{"model": "contrastive audio-text model", "train_examples": 39062, "time_shift_ms": 100, "spec_augment": false, "vocab_size": 51, "encoder_kernel_size": 3, "encoder_avg_pool_shortcut": false, "encoder_widths": [256, 512, 1024], "text_encoder_drop_path": 0.05, "precondition_frequency": 25, "max_precond_dim": 1024, "batch_size": 128, "weight_decay": 0.2}
Rows from block 4 of the audio encoder, named by matrix and row number. Each number is 500 + 25 x the weight over its row's rms, rounded and kept within 0 to 999. All counts start at 0. Numbers have three digits each. After the name is the row's rms in percent of the matrix's.
# convs0: reduce pointwise conv (encoder.blocks.4.convs.0.weight, 128x512x1x1), inputs 448-511
convs0.18 098:500500459510485470479513500500489523503463500507500500547500481558518531465500515500519500511453510481533503531521510493470507521442499500500467527500500535471518500482500537452478517500500477
convs0.19 105:471519500481480520519501473477482500500517500483511500568474508536500509521510502479532472533471476468525488500506500505548511500526467474500544469497495493496464535478472460458484522519482482
convs0.20 107:519502500500537500501531500506519495500500528473495499500507530500498495500485549459559509465506522452485500500483462519550459485486505500500511495463449548487500516500524538484567483505474524
convs0.21 092:493481500555500448452501500529500481500502497502500541493460427500500554494500500480488500533505490500492518500439480540500500500534489527463501424500536491531443512500476509538520431559560524
convs0.22 091:500500500490481500500442500500533457470477516436507468500500500500490516503470528500577500500508523442500489500460484506500500459523518500502469498500513517503517466444496500500453501500500521
convs0.23 109:460517500500476500482524501500510492492474498474501526500500469500500496500524526500500525500488500500500485501494502469496509500500500494537482542497500471530477500495555497512500472500500504
convs0.24 098:517531519515503460456479494528517500500501506492500514514500495494511518504522482538472490538509500523500500500500500472475454493512481501540525460500521527500558548499478520524524503460500500
convs0.25 099:519503454496491500528512510532467500541513500457487503494518555460494509547500436493506467500544466545500528500498500510486506483501540476500467479508500523533500500492480523543510528472506522
convs0.26 105:541514462492523479500523500475516481500500518423517501500492500500561526500471500466531500553469500469508530511500500494500489487471500476532527463530500500493480470530496500498544553519476511
convs0.27 096:529536455456500500452532523554457526553501498498500479500513475500544500520516491500483500540500500488514500500525519441449500472500500500520508510500535469500509500500500485500546484500534500
convs0.28 100:501500500499468574500533483486474500500500500500558527483526496523500476519459467405536500500540500504516500441495457466523494482491500477537443475509500500463529509499470445469500522524500487
convs0.29 094:459506520512432485500500513513495500500500478464500500500470481477500500524500475500557511571500525512545471547500462443532500474500500497480500487529506528526514500479516494499516497548500452
convs0.30 104:493460500441526481480480500493500467500500435505498500500500500500500532526521500493447542437476520465519492521567509441500500512500491500455500500476513500500500500485508500500500505474522500
convs0.31 098:500506470503517447496473500496500499500489526511500518500500500490500521537500520495500502482462478516500566509500490480525530550466468534478524500491523538478500528496500498461509500507529472
convs0.32 100:536500502500500538516482500490555476499460500545500500506500520500491485500500500535500514500519463500500531500500500500500522546452479489499500461455490482499477494530486519474500492507511472
convs0.33 096:445500492481532500500509474500500521542445500445467513483483480522514504476503500500500519500500448495510467476481460471562487520543500504459500485500483479474482495437500498467480470500495500
convs0.34 094:476500524539498510524470524500436500506558494500490500500492527540531519541500500490500458459486514472499516478501500500535525463510486457564506518513500500500500521500456488478478501461500500
convs0.35 102:538490466500476462484507533503496505500505466527496500529494500500500516476471515500564527500460535500515507490491520500510528480519500510512464469472460543545497436552543529507525540500500451
convs0.36 099:500550531561500500485500500496503490501500549502517500514525465500524500473465533496547500482511500500451449533533519500490500480524471475500470524495504486474500498500532457501534549482522522
convs0.37 098:531473483539500476517434475500507500465477500500476462500474515482500500550528473500500550471508447480534532500535562555523506545537515463500500507527500500531512500558495500516475472518482478
convs0.38 097:485503510480504500471500522500487500507500500520491464462452477500497500531500500500514527485468528456526478500517499507500519500466535500517455500497500500483500534497463484488512500517477527
convs0.39 099:448500500480500532500454532500539500500475500500469527503532451548500514488509484508500500515520531468485483505500500500545500500514500498500456472535520501486465481500553500532441504463464457
convs0.40 098:500537518500519533495500486492500496500445524483500555523525500495475520528500500448500500500500479522510486527473500490496500497500500500515500492486465500494506493482501534509500534521463515
convs0.41 098:500500500521494500500468500500525454438489529500500500500464532500491500500547528453454557520537514500519504512490519520500432463500500540500487493462551500500489500520468500500500517476534500
convs0.42 107:504513539500540500471500500493504500463573540499567491502458548500500475451499500488493529496505507474470520464519487500462486471500549509439504516491533481526480472567511496464527500500488525
convs0.43 111:501463548500536511478500509480530475500499482499481500519508495508456488482539500500530500501468500500483520468500482488547443500462479527497500463500509500500500500534488500500507472456500481
convs0.44 095:492463491488445518500500510464508517500498500512478522500566503501527500503519531495530479515495488486500494542520506520500500472470544500495535500470523473500500480471500481476536493500529500
convs0.45 109:496540500500500518512516499500500500471507521492515522500500466500505490538500500500500505509522500510511491499534496500518473500530500528500430461523500529514480462500526474502478541487529454
convs0.46 112:518512486516576500498500508562456512509500500500500512480500538466520500468500497500500500549482453500517499500500500522507500500477564572537521519480547500502496500500500516468510486515498519
convs0.47 097:500537500500509493489500487500474490507480473488501505500500455472482462475491410500558500516572534492536475476509500504460455495512500500500551515434477546482483468500500500500499521514455500
convs0.48 107:474500496500500448530471480500550500516542493500493453491500519500481494479531482500436496500522478550529518457538500500500500500447500536500500530541525428452500521521500505556518473472482475
convs0.49 104:500465500485528500470537500452554473472514492468461500547500538554522547500460478500500485499500540496520524461539508500515456500521535492500506532500500499471532477450502500500467500514486467
convs0.50 090:500509515491518500498485528488529500500500499526508500554563508538496500500500475540500483500548507537478488503516511532486517500500535475484500547500487529518518487471487500517512474500492517
convs0.51 107:496500500500512490459510449475558500500492464500500500464472523500500464500523500500500467500500523510527537500437466500540492526506478523462467522508470478511517500500500543481522458471522507
convs0.52 104:500469505500486500475529500490500466500483500500486505506510499500500500486524500512513541517558514448467500490518468504500553520484500487474535472500544465529496487483500462504500518559474544
convs0.53 100:507517500500500500500500500436464493500503516500486528524562511500567483503466500508529500500535519500482518500500471500500446491500507500468500458471500526487500502500507500467563545476522500
convs0.54 101:482521500500518487536470462484500509500522490500500500451486481500533469481500500473498514500500505490559500492492485504484550477455500500505496512536437501517533500487534500500504478486497481
convs0.55 095:494509479539500431507490500500528524500500555500493500444500530449500500500531500500500511484511458466542500473500512500543492509494507473547496500506526500500500500500535500500472446458538460
convs0.56 110:500500519507500466442513500535537520502465480490470500480501490500494458446524500500500500510500500517515500487480480511516531464504418497474440489515477487500485499540500500524506488461500537
convs0.57 095:500514442500500500500475500517453500457539473493505484497467531543500472500500500468525510478491500503548491507500500482510547463541463515500474461500535540471500515500500443480500486518500475
convs0.58 099:491503539473539500500468500497539478502447500488522568508470465508504467542496492495500500527460500553491454500500500500500512500500462456500496484500547500500500500496508500466500479555537508
convs0.59 101:471502450539500537500500510489500480529500536500496500500467500512500514489520500476495548500486482548531502500500500520490493540500504499498515470492534447570554517528500484500500520469507500
convs0.60 102:530500539536483518487516500456500519500443494546458531512523500512534491507474514536478473514483465468499466500490474452516482500453465507500472500500507500500500500537465500524500527507490467
convs0.61 114:500509497500565511500546474500500498500512550530523513535495496516500500455500510536478511500505456463514545518470500503496524500530500500470492500500493500500500481477500500515500466492500510
convs0.62 100:518473500481500500518477454550471529486522506452467523500492507500508500486470492481500499501548500500530511526522454519493500483492500470438523480536509541481511532498500500500500500500465519
convs0.63 101:481508510500542500465547500500489500475500476500522500501467500464500543473539500500583485460500489470500475500479500500484477498540507518474500500500478510500485500492548468501499549509500500
convs0.64 093:500512542494522446500500514509486497500496519510500490500500512455500465493500500500500500500500450532483474500509500528500500534497498553500482539496485521499500500528500549575448495494500500
convs0.65 097:460451504517502480512500500500517500477510538485523521530500492500476497500499500500500464500537473500497521510578441500499500539523498485500515553467500500500533473578482510538515500507505534
convs0.66 098:476484500500483476513487466517515523452500520500550512500513506511525526491477495481500500500500484500458500500453500492470502491500473583500500498500500506496477517500464462525481500458508501
convs0.67 090:500500472505529476500490515417500468538466548544472500458479500503500528489500481453500502495454519425500500469478524498500520554500469531519509500492458530492500498500533500500495500500460524
convs0.68 096:500517468507506535472499481445521500466551552518498500472489499447508500500500500467515500532498537452451500536481519500470569479502479564500545500500508498500515500521481524513524470460500490
convs0.69 099:500494511479515474457544540500500500500522500478470500542500475489469502576538478471475500551484500471500495500500452500540500500494461500455500487503476500500500438507462500482499483500484481
convs0.70 099:500496500500578500484485500462484500500500461514488536500528500492488515463450528500438500500479504472500504463514500520500500536500449500500516500500539500500500500582478518514500486473569500
convs0.71 094:452470469495500508483500518500468447477424500500501500547528500483505506557512500477500432541500482454500491523500480487500500552506479500500532500500476454500510454565538500539492500500486509
convs0.72 099:500500489473515500500500517434489500540500500483500460500538524564513500500480482509552500535500496507500474500475500500530543530510500473500535481488464543500479480500500481521534514485500530
convs0.73 107:519545483494482500527484500491497515519526515478500500521508496503509513469500500533500459496500481484526476500508534471500500486500465556500526558500500487482500450490446449518467498555506500
convs0.74 101:480527477499502500574500485463540516526500513496500500485519534502535500464486514458500500489500500508558472493474526500500520500526491560490528538491504461500464502522500453500512546500476494
convs0.75 111:464525500468500507493500500500500474500517500505493511500506509498464452474500500500479500453457500500516500516522500452488486531492500464500491500510475519485506500536479518534509419480479500
convs0.76 094:500486468500482474520500439500521518500466523461509530558510441500512505545496519457502500500500490528522496484495500506500498462500465500563500500550546549472457502500500466500500532460492500
convs0.77 097:500551541493492505500456486478473500459500513503519480531500491500500482500525500513543500500510500521500490517504542451500500500490504525499479500500500500500500500568484522531500485477524550
convs0.78 103:500486522488531537523497499506540554500544506500478503500484537525534468546461528473500500497500513500500489503500503500510500459500529500500525488552500454493515493500500483526500464470500500
convs0.79 106:474504500552500500469500454500539535510520462508480518474488507503500467488500500497436520500580519530500492497510518519500515501480515483472500500518495500480500500513485475500500500495473555
convs0.80 090:500470491500462511533500500500473564517472500500507462479481500500500551500523500500478458451500496500510501480541474472452500482469500518500500500500542539532500500504480521460500461518500464
convs0.81 107:507481555500423523502487469500487458500475490465491500494456490494485500528470551551551500505514520534500523536546519500500554500472500505517500542511452531504466514500530516500500523501470534
convs0.82 112:500500465453500541500496500446476495476484491476494500491521478528511500487500505506500519500500516500523448412500486465510541488516500514500449480579500500485508456462507462500488523500530510
convs0.83 096:488536447500554500500500485500529500500467500475531482545500469500500500439500500433491479495554500523463542500500476501546500500460441532435477500487470466518500519553489518500500500500500529
convs0.84 101:500509550473545522500541515500511500485484500466515503532533459556454432537500528465500500533500469500500488522491477558500504500530479500532520500481520467476481500500467500500483517525500414
convs0.85 086:497500500510496500500460515459500509488500500527456476500500500488523552472507496500465500524464485522545500555500500484491500500458500492500509486500497500460500462500500463467497460511500500
convs0.86 103:496519533500500459515500485522524508500485467489534471500556505500488515469522488464494494483500535485500500492504536541471500502529500539511497500504465500530552470509500505459500539500513500
convs0.87 099:500500500493496470500441500485490521484500485491500500500500472451531482500480517500500500507474500470500537478519483500494523509458566515478500483485479522486495500460500550492487500466539459
convs0.88 094:500500486519517533522453519477513500536480476516529500510489471500516471468500502500500500541500479514555519485527500494472463474520508529495472454500509496482467514509533508461523469523452485
convs0.89 093:500461513502495535479443469564537537475500481491501513481500472500524541558496500500563498528481487500550500530511559521469536461462500488491487500483529520500500499500500499500527472538542500
convs0.90 105:503500474500475479445488487500502511529482502483480435500466507484500500513500467506500495503554497484564500500491431549500481500500500536484478442474563500473500513493536508547533544512490500
convs0.91 110:475509517485530531465500513464530479523500500445500500505543518524503488500456488500551511500537453532535500514551512487546500513517497466500550500504500473499499494500500500471468499533500534
convs0.92 098:500467537520500539495519514500500479481471524503518516516551523493488473520584521523500503509503534504517547469493544536526500469500499510500472496511500500519500554489500500534530500511500500
convs0.93 114:500483490518500479502529530500500483518532461461453491511531517481500500483500483504416500469443434481539486527528520523500452476502500498500500505512500495489481494509497569498500509520519515
convs0.94 097:483471477467476500520504538500493519500500500501490444453500500505513466500474494500539477500478498489509516500464502448534478481511504507508500479472504493500500500500503516563556500493500500
convs0.95 099:500500555500473493524545500516490456506500515516466486481456456484474510500485500462528500500506514476529500511473500508467484535445495500500477459512500500500476500492467508438474546463565459
convs0.96 103:518475500500421567477515477479500519500470500500498497490538500463500500463514512519500505445500502520557500500500548500476500531464467507541543512500478481466500453473508482482519490481500500
convs0.97 094:489471479492468550503500500499510489507443509468500548505500537450518500497500531479500464454500500519466500470543518494487518496473486500500466523500555530532500557500544531510506493516500478
convs0.98 095:500486500500554500451490527496500500493500505465500442537542500500500460501534481513496530500520500500500461490480484500552519480500500500517500513546500549475509469500518467500484500498500516
convs0.99 109:500484497478445521458500548500500474480491487500500533511500438500500541552461487500512463500484506500496509500500500500506501514540497508549488500500481517500508483540490468500516500500462537
convs0.100 098:500500508501480472500572500500511500501522480512499524547500472500500442505521539500500507500500500529520500489513483450469500461500500482481500542502500573528500523517475512499482514471451475
convs0.101 094:514500517500456532476500453462476520470485500482464540473490500472474494455535491500492500500500476468541536519529500545563500500542473500502500463500500519500474531561500500500517530524500500
convs0.102 088:500546477553500500500500535554525500514500500505500550553500501500500495500488522500533475522500532500454470474495499484487489528527484422500517500521487544493481485501484488477500474533427500
convs0.103 102:500518500500500500566466475531510511480500500461508464500500468500472528500457473518443500500524500502485500511502506500487494455482533500481490500500477479500500496481531511524504499500500506
convs0.104 097:500500528500471500568500530500458481535489506514486528489488526490488506456529531500458494460500500450500520500550509493500445525516470427448500500500509500500503489500500540511476475535472500
convs0.105 094:526483500500500543477533517525530474498500497500510526447500500549496533471435500500573553480512468521530500501510522500529500535475500562500502500477532514470462500481500500506519423480489523
convs0.106 110:494468485500522495500522505476508500499463439525500506485524500510500500475539500528484494500515500500523519500500500556492541500470535492511560500500508500468499500502486448502483515525459544
convs0.107 090:467500500500558500500553504470505528500457444556523500500480500478500500471474500500450450525500443519497500569526516556500500500532476515456473495512497469500510479500503537491500500500500476
convs0.108 094:521487500482500481500500500459500556513476449503491500518475528444503500506524500500597500522490466514528456481500492533488515485559500513500506504462514468522500500500531529516500549500515454
convs0.109 107:504465532500500470500472474509419500500524447500484491486500525500513486486534491500481502524534512510500471468492505498527500490535562526502518500555500500517481500521518516518549500567472519